{"dataset": "pictures of board games with random positions, seen at a slant", "horizontal_flip": true, "activation": "gelu_tanh", "layer_scale_init": 1.0, "parallel_block": false, "width": 160, "muon_scale": "match_rms_adamw", "batch_size": 256, "weight_decay": 0.08}
Rows from block 5 of a small class-conditioned image flow-matching model, named by matrix and row number. Rows with one number within an expert belong to one neuron, the router's apart. Each number is 500 + 40 x the weight over its row's rms, rounded and kept within 0 to 999. All counts start at 0. Numbers have three digits each.
Before each expert's rows are labels from the 100 images, of 14848 (inputs lightly noised), where the router gives the expert most weight on average: "lies over" is the class under the peak; "top examples" is what is common among them. Only what is clearly more common there than usual is listed. The data: pictures of board games with random positions, seen at a slant.
# router: slot weights (model.blocks.5.mlp.router.weight, 32x160, trained with AdamW), inputs 0-159
# up: expert up (model.blocks.5.mlp.up, 32x32x160), inputs 0-159
# down: expert down (model.blocks.5.mlp.down, 32x160x32, transposed), outputs 0-159

# expert 7
lies over: board
top examples: draughts
router.7:515550440496509475516419493432579570520539501530553492563517539481511513519476495454522531491568505461438507497565458514506534493495502540518590576427474528498550440515546470536497543530507527520443530499538485488490497511565536551553559524587408493468531519564439477520529469549447558562494477555516466525442539449590462491509557501496425502526511501474537529477501451462500556523457473469511457430471503509542520515501507558494591454472587525552485547492515512501515529571489481
up.3:458453479484520507482477506539467533467473407520544575517434431537488485481498469538588544520450485555503559484508500517510536493468420477527528522497545499476502503521455462467396515530439524444482591516484513464533528472465485506525521435555516528496474568475419533480493474484503481523434481436542444501481507565481549523519510526509497480475475544528506508504495465551436509488479434540551641429517424472462423497450513518491453510474472528514572482545578545537567536487485466
down.3:531532521562474512465439541527527445470527472467490514433497492479521493505509542484481503504545599526576513557498557513446520477559462558543470547484452487523463478420589469490498513475538492475455493486487485491499400584482474491498523446477447480496582477523522513483469492567488490552479454504525524466454518472471396546512540552531547535518524502515483441557545491410432519408526519507513460547514472575483459451559495478506515501468612524463531486466477435536522451568504472
up.4:499487529527510502498551519477498469511503538562479463528479452452464509523495453505504535484484517533498544524491504473546513507474558471458456500563482499501536527492461480469488535505508442501517499467513563496434580518462544512545447372461541449585418529516596516518487443528499527371485425489488523511480479566475520450589591423588509520501497550465528524420471524464480459434501539486508503528517427462504519484505533449434548524474460476523440456525518466520514579513486537
down.4:430555476521552483444493431418565497516576563467622506581461613518463444464520455532520528550463489516555490503526489469475534428460539451465406474512530585534524482463455591525486443519523456507487515490538530456518507519491513510510488446486526519470525491455542499489462478499483474461446479535460546431496472561502557526489534449447491531485497479595441569507512540493509481527502458523546492476515513567513480496513472480481458453523516544516528521461490459531415472536461523
up.5:500458486426504530593451493460453504465474457466475429560533503556506531576527499467601470509451440528509406536552496471419530501519480538519519493551518454515492470459440620501492529471471522484498563517440513515473512496484538484539436459479572533550435520495538532503494458506547502526448466399429495533479606510530464515518485525540471474480501465548473492521448509497471481504468494546550517519484544492541527499461519447546445482497489463492547449517539404485551445500513551
down.5:487413411421540508491477549473551462536456405518576506454512517542488509536467533508567524546482414467490458517520445523467513496484552443515473485524485518422536447505505533532450478485473455526483477446587420537632535486494493510512496532522551448456489440507580471511479569465559564448508518543473504400485578484542502480485517517499521535435514534523515496461535509498515458590440556452507510497523475493480533470509534460479517489483495491501529516521569450464493476484525494
up.6:475473418540447478490478531471479501516472484427489499411478469531534508479572485505485496491420525455500477469536613475484435521444493514478435472476579478569530465425483463522450522506496510542496481471499505450414454485441480481490486476580499462513531558512473506506464527425405480530521521549501532500441547481559460491519475545488529390601547513533496493459405508502453529519457438512518471533471478514498551475459509462463479489524515469543553465506459550516462522584474525
down.6:488491520527583576546545460515571448482476482477450448561494453470506503476468502536485539539502458548520559480432447452548503477504547522551513489519471495520429475508549490451546507534500485519496480577497493522471566528464427516510431475411484480545422485484515463521569486578522457464536451446496529498564482454409502496485540499435509536466456425422486486474494505495601477551440498521513432552472493493531568552483472514547512511492510533490532521487556483388510517439498501

# expert 11
lies over: board
top examples: stones on a line grid; nearly empty
router.11:490478577550521496534474489442513519496468497470549470534515533554491485437415544518550503501498475418470460528543472487502528444454477485505520464416450538554470555504482449436524501500565549499450611447542502529436506453462533533536489525533493551515397557491505465518537396567477539528486475473496505543434548501543422505461528494512489465554561533529503450448487524483500562423490523488524425487512481497537490465515512537512522455523589462583497484486509535491555520480541554
up.1:509602540547550480519514441558465424509456490497527512532568414454476557495546489505496565530399479492507507456478578474524505506428449455508470548485574462515518484479481504417474476493465554511486466433451503531522441525469446469481450540504515504494564489521422499455515470408514510520472512498485486545579520492438530504483499471408510539452508562453549417494474592462469481544536488513481535496443516484544521513458463457546498503508475547514490444512494466508433466479440542
down.1:514586473523534457521435473552485529464510511461576496499499439498472509490499449482569481528479514511488507456437535516590489515483448477518504594517517524534454492405520503445491431452461502437458526517536601530611496459443515461568470579536506450487520454498448472492436442500494536575480547588486512543510528551472507485522478507499466515431478549501529521471474551461574508506487453525489480491500475495449492526465586431536509517498527444524460471491444444488493505478541569
up.2:434568414514547462536483447493468591542475531495504490443531485528498477495555503446554577507575562440515467452556467468464443476550474553493526506517488485413494538520553479598501489580544500513502467561453509508527499477488523599556497476516466462505540502507479439487546521484514496553527553581470484499474471542467482490527537473614488542553500542538449540559486453520516503460491512523514532487500448499394498471500552502514462561469458528520473523563516538494442475505458534
down.2:446479579495521536474547524468496548526486549499493501385513530564437433460445479513504484474501505543460497484433521509477513515540541530531529535493464540531482483472495494483490424480530501562478507443437493478489471503526534609450578489559496493493508505464569403561436512511517483523530443497501515460421508485423451470497532480493424542482446462490507478486464535497449448445552557574494510485477516448551466530491511497461525455421447524480511520422483445420451512507573451
up.3:500512400454478577429505452574444580507499548444515560507446440497503526472473506432465541502497511486528504481482511523500482514559517499549528542507486507474572567473430454473527565554450454466579584492494496436453453495542503551541561507474481486463543485436470420481521591518479530548462448535513471466477446533490516528521471494549486562514503580505503416549591476473570516523469502449479526473443511529471476512457458498530479529485485489502527490478445475510530496486448425
down.3:546474417437534525457478535549533459541497512499409551457485508466496478510518514481494439441530477489469509469519503448478507518457493532485444500490386549530538476494517476496561468568419520477568510476487466517507443501502472506488462488473420492453529444464504504531462534519390512603505496499447490511549395492586551532598489510482505489574487452538511501517545483537606488494517517516537528503466472509487477530480473523508475549488427458431576431452492508487465487543508478
up.4:503521459525525526486444500468508500548488448517495620449424503455455512508558495422523536457434568515447498468489514531494462517473530548543450526492503545446529488459518433487470553625474452508558443543454439490497502533545474490468535453482562526434525495541452520550510486534430513501492529551498540459525480472507410497533485520435524468520506446511551491554512465501508558576490421511553498449505511509493504477516511502471456488408425545504531539464540575465499520541456441
down.4:522509464445535558436537501506507483463499443500467560512420520445430474495542538538467482531491478503435540454450496486501458524492530446460488495508518473462569462473465484466493537558469522482528457408559484444543536517505537500499534512446569545497526518549460516539483477468433471521488501520520511485444506437550565475498468541439497506447442464574548483504505490529552425559497418482469507538502446557473582484506561485483416548531429526515492554529380537452463540480503551

# expert 24
lies over: table
top examples: discs on a green board
router.24:433565489475477481582433466476518518532548528490489567471501479539557477513548511426524473474490489557494490514509515518472526438516525466499533516505492526456498472503491530522519471536450451504469439487480388465447541536621494492467486509506472560484554496515467495520557552478556516553436501525413550420481557459488444467484528497483454489503442546482467495499453461484562538541530434493494464476536567495542437553382564487471518477471559487493508448481490499461480396489500436
up.0:528525477532549490539504479424501420468499465448509485475462497427486436502481545548503434465490576562525532475529567411529517482465513495467523463530502523497528545529375540549548440543450501561538416456506494549475579494471522523495499437421437494582528536436500497486470538519588485416483528494488509506496487494529540556470566500485505513501541518515508469462560511482521526525471512548497567465465515450541532500492485545530558486501593476461542422532490496515488469486576492
down.0:511506517534521502460418516508477519550478486483561493517491466523480438492537533522484452499519585584515447469522475485492515481544514508468444507546531534463558574532383534500567542501459582499503492452492516477504469493489501534478454422507590499494511561445439551507462529521480560440484518437561548452492470520524491530442496483484481490514563521528545499482508543566549572549430488522508575454454534440408523451549494504514504547471558467451581422476487516554520471489523476
up.1:512435510584527590412553560509538545511509494570536425476564561527518524518479538537510445534460529582519551493516491529458519534507446501549470488432457515470515378462484509564526513489519471495506481490492471507506510414454439519451571543446500471595528486491490519460510489509481488535493569462507444536455488461498483465480510439496490460531498470540539572520478585539420492513449515527551577459489508496452489523481536495508483543530491421447496507523477546514446435511467529
down.1:496419457522533480578492485524497487528488484482436523536482483475459512549522488421527551529468469519488482536400489438465478474554440462514524472469531518469498607516490493462540455505539561437490573490480516574513487563539493512579380519515444501499418504483447479557498510537458445531497466571515502485493501529488379478531463505490496511433498534531533479521595528466522465504587506430513503485479478483485450458414522471509533508470473468562495461448521467502520532475556489
up.2:466523492566444519569485524518494505496568465407517444544568489489498495543491543497488544463503489519509458480560489458474478455436465495489482521499569513408462517526527517521552502538459517490496504502529542455521467514600482514515481478476527462476515546474479435576497517548538429563510469482490507557506550569467446543487492522472424539450460444606489507517457525442502474430448450480627563477472516521510525480463553488526510483432560498484575437526551484525534556532515493
down.2:462504422524447494441471552471480592517476456476445500508526556449500545525436488484512485501542507501485515430546471482459435511521474462497444428552453540494521502438450473546547539504466503503537507451502473488457464495578564505477574536513506505503518452554508512473498518466505520504416470510459466508519517475564482526526464474541461420553436508462565447493508493481459579543579542525455530525448526587512479511511525471530434423543431581535444505505466505482490461493416422
up.3:451558561435522516569521492486508564518443456457510422482450499513507427493534548469410561612452502571431550516483586527451476519445517604548534558512519510517426530530470498479498425513543512502540554437555492527470474492491498542447498510518538535517540540490480456494495518490517477515492516545524564525501426506449537485463555546465531452497488517531511525486532502492491544504604506496525507514522476555487469505521580513524553485466447512492430474514424499497463476480413514
down.3:548585508478551448462525544498512437511500499549619462537501484567507575517495426525510495472579494458556455539487478563532531454446493487522500571500462489459540440537481523564507560469499481473427459528420460422480527488466537494507532469430548496540480537465502455520562519466549511475437508513516514561464579492470508474497514518567499513552528546462433541496432488525544508501465489565510548453458552472569495505505495519501439490554503500519590455437529546521526479522517461

# expert 13
lies over: board
top examples: discs in an upright rack; nearly empty
router.13:452547514489517559522459542464543549488545511501519503514494465459468516472524533515541552510488491426464545506537453518555499517479457544528541540392440539576516555500570497461496492501481535524437506503535503546527436549548454542544540527500457437502457514493437506549512531513491483516529437542540476525460498438546452458535563506501494521439532480470537431514535408440502514518511481566560455455461492556594508522558534612481554457494535510530489531424511520424457523536549510
up.2:463519420459473522467457481498523487456535464495502482518571473564568586465537514450495481531570448479505512486544439525525528528492543503543502560497492459489450397519582496476419489468433469445570514507476497527434460545480503477489418523527465464527469494528481469508487474494490485432457501496550549438503474545509488384498535453502546439505502522523513449494532489449477443510547508516474496492549490611457419452510479414515469458459505499553491460479528571512521566560497497
down.2:555502542483512469506501494452531498508503486444516561531447498473489426534488528492460441538498577501475402503480596516452436443580475496480468499557507489556535589443484479451609530496521562504502541441471530443482539531532469481506519485457545532480442533465457534514529516535557498541506472477480507554474530513465434481444443490543471475594528509503508606499547517479517522483463496474481494464544488554480526474509479499515485438568501507499599470557469476403464541477437500
up.3:492424527484553532479505514504521447501553489491508523539462495515486423521497517464519492493464507470589525550471505572464414438540526465412409474566491482531475476541540543592475581454461491529455467543512566460570510556509484501504463487492511555507532519574514471509470461491484617486504442490493517509549553492474483435544426538547508494479504508483566544488480542498545477504487491403469488538524424499422553539492434525527509515405498451463508474509490501498491541465534549
down.3:491486526518501458455549480463426563502528483503536430472483566464547566529460538414527471546436515482452517500474484477551534609526544511539462520511543517445422516485534451510511517502498491472550581514493496527481494479494532428499551501500457490491562455497519490457515559470496476534459471522569560463492474506561474547461582515517576474545495585453569577480431497551543460536536474579478489499427580491570483540539482485534452497492518487508494474478444456507564469452531494
up.4:497496555502434396513492531477444550603415485517460470438454522484486467585510508427478530500467514523490470528523503534504498516474505506541509431513503485487508540520455498475475490473488489435416517552452528546510487484540568515528494493570444550483426518510514523484555499548463539545526549556482516488504512505529441537507456498580468456558454522479467501473474460522418528492404509491481486569469436531467483491488505481488413481534491504576596443508488580452561430493466523
down.4:531511496425535430399545507489514425486530549475521458481509469512519560444515419513528470518520440483547511472460519434481528499497505492475561559499530501508524407454564489553506537514504545539505465513403505491474526527544555549508424460474529539512547413478476489513528498438589485454512427484520477508508563542478520501525531507464523475486522548478461526473551570477509494470550550483485516425485495509516417491470476479571533528471529532432423524541562486582502548506586518
up.5:506528550466462532464568521462523483549545527453486456507473490430539468532509463525415553404494474497538501514426499514536451497557537505435591487482534556574502442544468464512525504490534493511441426498498541430491473463495519514464547529490507484509582449447480499474389466551487465487487474511551513473499595518572503545491454498544508476560440447493509497494560561542515528459502445449449504547482445440445472533457439473489526502499561504537559538509463452487520474521437484
down.5:477539456528461480479479457444522461496480514439488523536470503519494465513460485540535548560494551554579504519522416471577569542512518457480426477498456538457492498451522547481528543554526521468441514531498500517535547489464520496459452536528557555560462473509496608504507494568473510491503506564587463499481461527428517479460531452432398455468530520500406536460475522482446516498503535518498489506587504454508451365501508518528539527591562502478511488473526513479532483535526501